{"encoder_arch": "convnext", "model": "contrastive audio-text model", "dataset": "drum patterns on synthesised drum kits", "train_examples": 26041, "gain_aug_db": 10, "noise_aug": 0.002, "n_mels": 80, "hop_length": 160, "input": "log_mel", "spec_augment": true, "win_length": 512, "tokenizer": "word", "vocab_size": 159, "loss": "softmax", "embed_dim": 384, "encoder_norm": "layernorm", "encoder_activation": "swiglu", "encoder_mlp_ratio": 3, "encoder_inner_norm": false, "encoder_moe": "top_k", "encoder_num_experts": 8, "encoder_moe_every": 2, "encoder_expert_mlp_ratio": 1, "encoder_experts_per_token": 2, "encoder_shared_expert": true, "encoder_subsampling": 4, "encoder_layers": 16, "encoder_width": 256, "encoder_kernel_size": 5, "text_encoder_causal": true, "text_encoder_width": 128, "text_encoder_layers": 8, "text_encoder_norm": "layernorm", "text_encoder_norm_position": "pre", "text_encoder_activation": "silu", "text_encoder_mlp_ratio": 4, "text_encoder_head_dim": 16, "text_encoder_fused_qkv": false, "text_encoder_bias": "all", "text_encoder_qk_norm": true, "text_encoder_parallel_block": false, "text_encoder_inner_norm": false, "text_encoder_positions": "sincos", "residual_init": "none", "optimizer": "soap", "beta2": 0.95, "learning_rate": 0.0019, "beta1": 0.9, "shampoo_beta": 0.95, "eps": 1e-08, "precondition_frequency": 32, "max_precond_dim": 512, "one_sided": false, "adamw_lr_other_params": 0.0022, "max_steps": 7600, "batch_size": 256, "epochs": 74.7, "lr_schedule": "cosine_restarts", "final_lr_fraction": 0, "warmup_steps": 150, "weight_decay": 0.1, "adamw_weight_decay_other_params": 0}
Rows from block 9 of the audio encoder of a small contrastive audio-text model, named by matrix and row number. Rows with one number within an expert belong to one neuron, the router's apart. Each number is 50 + 15 x the weight over its row's rms, rounded and kept within 0 to 99. All counts start at 0.
Before each expert's rows are labels from the 100 clips, of 14848, where the router gives the expert most weight on average: "responds to" is what is common among them; "loudest band" is the band of the loudest frequency at the time of the peak. Only what is clearly more common there than usual is listed. The data: drum patterns on synthesised drum kits.
# router: router (encoder.blocks.9.mlp.router.weight, 8x256, trained with AdamW), inputs 172-255
# gate: expert gate (encoder.blocks.9.mlp.gate, 8x256x256), inputs 172-255
# up: expert up (encoder.blocks.9.mlp.up, 8x256x256), inputs 172-255
# down: expert down (encoder.blocks.9.mlp.down, 8x256x256, transposed), outputs 172-255

# expert 0
responds to: open hi-hat; one drop
loudest band: 4000 to 8000 Hz
router.0:86 41 20 28 28 26 75 41 62 30 68 53 39 53 49 27 54 52 20 38 50 51 58 61 56 59 52 49 31 35 37 49 39 58 09 55 39 48 30 70 51 46 49 62 76 49 29 51 30 64 60 63 52 89 35 66 43 31 68 24 52 28 48 51 14 64 66 33 69 76 46 28 27 63 34 50 37 48 50 46 59 47 69 29
gate.0:91 42 52 21 60 46 45 25 66 55 60 63 35 59 55 31 42 57 52 54 22 42 68 69 31 29 21 58 58 55 59 61 52 57 42 64 52 51 53 46 24 56 46 41 63 51 36 42 59 26 40 30 53 42 48 40 29 39 65 24 61 52 45 39 50 40 57 72 36 41 57 78 82 48 44 47 38 56 46 40 33 65 35 65
up.0:75 71 34 30 62 72 39 38 65 49 48 63 42 43 42 30 46 41 33 63 42 65 74 53 23 14 22 76 69 40 62 72 36 57 37 42 55 62 73 27 42 48 51 49 50 26 34 46 81 18 65 73 42 51 41 63 50 30 50 43 42 38 29 51 46 45 64 54 46 18 68 51 78 40 36 60 36 54 38 68 45 73 29 36
down.0:25 36 75 62 32 46 54 33 45 55 63 26 33 52 50 38 54 36 32 53 63 41 73 75 57 61 69 69 58 36 32 41 57 50 35 62 23 71 41 44 62 26 25 27 60 53 43 58 46 52 23 50 74 50 56 59 69 33 39 48 61 69 28 60 65 34 62 49 43 62 42 55 66 62 64 56 77 54 56 48 45 45 32 51
gate.1:60 55 56 54 36 28 76 32 33 39 47 60 51 34 33 42 53 44 51 42 27 52 53 34 40 51 47 28 30 52 71 43 35 45 53 58 51 45 55 65 37 48 27 31 43 41 59 59 25 60 40 70 56 54 34 32 47 75 50 53 63 37 81 43 42 31 59 38 46 43 56 51 79 64 59 34 64 75 46 54 57 50 41 50
up.1:44 52 49 38 49 45 49 57 29 49 37 59 62 27 48 33 70 63 50 72 20 46 07 24 54 45 47 46 54 48 64 66 43 62 46 65 42 82 76 44 54 69 49 69 54 51 42 68 42 55 44 53 61 27 62 30 53 20 44 53 75 40 30 34 67 64 50 30 24 47 73 42 22 50 54 40 52 49 41 46 52 54 99 52
down.1:40 45 22 76 47 31 42 52 59 55 70 46 12 50 48 44 58 28 62 35 66 70 70 40 40 76 62 69 70 41 57 56 47 54 27 47 77 43 44 46 28 43 54 46 69 50 12 43 75 20 53 63 59 48 33 31 42 19 54 54 37 42 34 35 54 30 67 48 25 33 56 48 64 66 47 48 77 54 21 58 48 45 62 70
gate.2:60 42 42 39 64 52 67 44 62 21 38 62 53 20 64 62 62 56 23 59 49 51 72 71 39 33 58 83 66 52 33 46 48 74 53 12 44 63 85 45 50 44 65 61 50 48 33 75 37 43 58 40 56 40 47 65 80 51 34 20 41 21 47 42 65 70 62 45 60 61 52 70 56 57 87 39 43 67 72 44 26 57 40 65
up.2:75 53 43 79 46 60 47 62 51 66 49 53 65 58 12 54 63 48 63 45 61 56 43 49 69 51 48 31 36 60 62 50 86 58 44 52 53 34 24 43 57 31 47 43 42 52 60 58 59 48 39 55 50 37 58 10 51 76 40 73 66 64 59 41 33 50 42 37 57 48 29 41 53 51 48 40 54 53 58 61 49 23 53 44
down.2:61 60 56 57 30 59 33 58 61 31 35 41 53 56 37 59 50 49 48 53 50 44 22 31 48 47 43 80 68 53 59 56 43 36 34 34 47 61 34 13 45 49 62 50 34 36 52 32 58 59 65 43 13 31 33 36 49 55 71 46 61 52 43 56 53 69 59 80 41 64 70 49 66 31 26 56 51 44 49 88 69 69 33 58

# expert 2
responds to: white noise; half-time
loudest band: 4000 to 8000 Hz
router.2:27 39 61 78 46 32 82 44 36 62 79 71 51 72 57 50 25 57 66 58 72 74 53 61 59 60 41 41 20 90 39 45 39 65 71 38 39 49 55 29 26 62 64 21 46 42 51 19 50 56 67 44 18 41 39 48 39 47 45 46 45 73 56 75 43 45 56 50 71 26 26 51 39 65 41 48 39 28 43 66 40 94 38 32
gate.0:40 37 45 49 69 38 63 31 53 70 50 56 41 38 83 42 48 42 54 22 74 42 51 60 60 32 65 79 50 63 40 65 73 41 65 49 53 68 83 65 49 16 19 33 32 35 40 67 45 63 47 38 62 55 55 36 54 47 39 17 65 41 74 75 60 70 75 50 30 36 37 39 41 39 47 45 42 37 48 52 53 37 35 23
up.0:47 31 50 50 55 63 61 41 23 44 28 46 65 78 36 69 44 62 54 84 75 65 46 60 61 66 19 52 54 56 53 75 25 73 46 53 41 37 63 38 40 38 19 47 47 71 50 62 36 37 57 47 66 28 49 58 62 60 48 73 43 46 57 34 37 52 44 49 58 26 46 48 39 39 54 30 76 49 45 37 41 48 36 43
down.0:36 26 68 39 45 76 40 48 75 64 53 33 42 40 62 16 38 38 55 63 71 39 65 35 34 59 50 61 61 28 39 41 31 64 67 56 65 32 47 50 22 46 41 56 72 48 31 22 32 57 57 55 33 37 74 33 65 62 32 51 69 55 68 63 64 40 55 46 53 39 62 65 44 45 53 35 48 54 26 53 46 58 41 53
gate.1:44 45 48 06 48 35 48 60 70 22 69 69 54 59 56 68 35 53 54 38 64 68 73 35 53 58 69 50 08 54 57 66 16 43 56 22 54 35 41 46 73 55 48 25 45 45 64 45 52 53 54 57 44 59 56 62 36 29 34 46 59 56 50 40 46 69 73 58 40 56 61 53 43 62 32 54 77 54 73 88 62 56 55 44
up.1:58 76 14 39 55 60 53 55 62 43 58 62 47 42 40 48 34 45 46 59 51 73 58 53 57 35 27 85 48 57 64 38 22 40 35 22 70 57 31 34 40 43 25 37 53 47 48 48 52 37 67 58 44 60 59 81 39 27 43 50 45 37 30 45 55 49 55 24 26 52 60 40 56 55 31 68 60 52 45 29 41 52 41 31
down.1:42 53 36 42 46 54 41 37 43 54 58 50 58 51 46 57 80 43 81 42 62 57 29 50 47 54 60 49 38 58 65 39 69 58 46 31 37 34 48 45 68 39 31 76 30 62 63 65 46 41 30 78 37 47 41 10 69 50 52 41 26 65 40 31 56 09 47 71 39 48 54 48 44 44 21 51 44 79 52 58 60 40 59 72
gate.2:34 40 62 68 24 57 52 87 28 55 50 35 45 46 29 53 43 33 42 52 55 65 74 56 64 47 50 66 64 66 58 25 62 50 41 44 50 75 52 69 41 35 68 41 29 49 63 27 44 56 30 31 60 35 61 54 40 56 74 73 48 51 56 39 43 29 39 52 44 51 57 37 56 61 61 69 75 54 71 40 43 32 56 47
up.2:69 37 33 37 41 41 41 41 51 58 45 51 29 73 68 55 80 69 61 47 52 50 30 39 23 61 69 62 26 42 34 62 44 58 53 44 38 34 74 55 56 84 38 46 74 31 29 58 46 54 76 65 32 57 52 41 36 40 36 26 62 37 51 58 42 73 44 67 34 56 38 74 39 72 36 42 35 47 47 44 53 72 51 58
down.2:71 91 39 67 61 42 60 68 57 58 55 43 77 42 37 49 52 59 61 52 55 51 64 53 45 39 53 45 55 36 42 56 54 37 50 40 32 57 52 46 32 41 74 59 19 25 49 37 82 77 68 25 40 51 30 40 53 13 51 54 55 45 67 47 54 69 79 60 36 44 73 49 63 72 61 56 68 38 46 55 37 47 46 54

# expert 1
responds to: rimshot; march
loudest band: 1000 to 2000 Hz
router.1:44 59 64 51 55 57 45 34 50 51 62 44 52 29 52 78 20 32 79 45 55 77 49 62 84 33 42 89 48 44 35 23 59 43 45 44 58 64 36 65 40 39 55 66 65 36 61 62 70 44 69 80 59 54 56 33 32 56 35 60 33 29 21 45 62 27 82 54 32 45 54 79 31 62 71 19 62 65 64 44 55 69 70 50
gate.0:60 64 62 55 35 61 72 61 34 71 26 71 60 26 47 45 44 80 41 10 14 58 60 47 58 67 54 62 79 37 48 40 69 49 48 47 40 65 36 64 46 27 33 26 60 54 82 46 68 70 50 58 52 74 40 40 51 59 54 28 63 57 59 44 64 44 22 50 53 53 34 49 19 31 45 51 57 62 35 43 41 48 57 32
up.0:37 54 64 43 34 66 54 69 36 66 43 81 50 32 49 54 39 76 51 00 17 54 57 53 51 65 58 67 85 47 58 29 70 49 60 70 39 68 42 60 55 29 50 31 49 69 84 41 54 55 45 63 41 69 38 41 36 69 66 47 66 59 53 47 49 63 26 58 48 62 22 64 38 41 64 57 58 67 38 34 47 53 60 36
down.0:74 54 66 64 36 64 68 76 56 55 25 27 52 66 64 58 58 47 57 47 53 44 62 41 22 49 51 54 49 32 31 47 38 54 60 58 63 84 48 71 50 51 54 66 45 56 45 35 39 73 55 38 26 78 54 59 29 44 30 36 35 25 63 27 46 39 88 36 65 40 46 35 34 39 42 47 39 42 45 53 57 31 35 64
gate.1:61 51 62 58 52 50 53 44 37 35 70 47 51 41 45 78 20 48 30 63 44 51 32 76 37 45 32 53 71 56 55 51 42 49 56 38 32 33 59 43 49 54 36 34 39 26 50 55 42 32 53 61 62 62 59 22 47 75 36 53 14 36 50 61 44 49 38 65 52 28 51 35 57 74 40 51 63 68 61 24 32 29 50 41
up.1:53 57 54 72 61 54 50 29 29 50 45 27 33 57 56 50 33 48 41 48 49 58 46 51 48 54 60 36 71 41 55 39 70 46 64 39 24 44 75 47 45 43 51 35 37 27 45 55 28 39 59 63 57 62 52 20 25 70 55 62 24 30 49 45 57 49 47 48 59 30 58 44 43 67 38 53 69 91 72 31 53 45 68 55
down.1:29 38 75 46 30 26 31 62 26 79 50 29 33 35 60 60 38 66 33 24 53 52 25 48 62 67 33 44 29 61 45 53 56 54 30 59 53 46 67 53 37 66 48 55 69 74 61 42 51 66 63 83 46 19 44 41 53 56 44 29 52 30 55 59 22 48 57 62 45 38 46 73 83 54 43 27 45 37 26 28 42 65 58 70
gate.2:68 72 58 56 68 54 34 45 32 53 50 55 29 60 47 60 67 47 54 34 27 49 70 46 48 51 30 59 45 44 37 62 41 75 31 35 53 48 61 58 33 69 40 43 47 51 43 71 38 29 36 43 46 56 50 64 38 37 60 55 43 67 69 51 46 49 39 39 50 22 46 56 52 76 62 57 27 72 66 22 44 44 61 69
up.2:38 62 39 60 44 58 69 61 52 66 47 32 43 41 39 59 34 37 33 57 70 45 41 43 68 34 78 00 49 52 53 32 24 53 44 81 49 65 39 24 69 22 70 61 33 53 62 14 41 26 48 52 73 65 72 40 82 51 60 52 64 43 41 47 61 54 61 44 63 63 41 15 54 35 33 40 45 42 31 41 61 60 42 17
down.2:47 42 68 62 54 48 53 40 27 34 38 49 65 27 61 69 17 55 30 62 44 64 61 50 46 54 56 35 67 51 46 78 55 39 44 60 36 32 74 63 61 54 55 44 91 32 46 44 46 28 68 07 53 41 54 74 35 50 52 48 33 36 51 44 39 40 84 53 35 47 30 49 43 51 38 44 32 68 72 66 21 57 45 41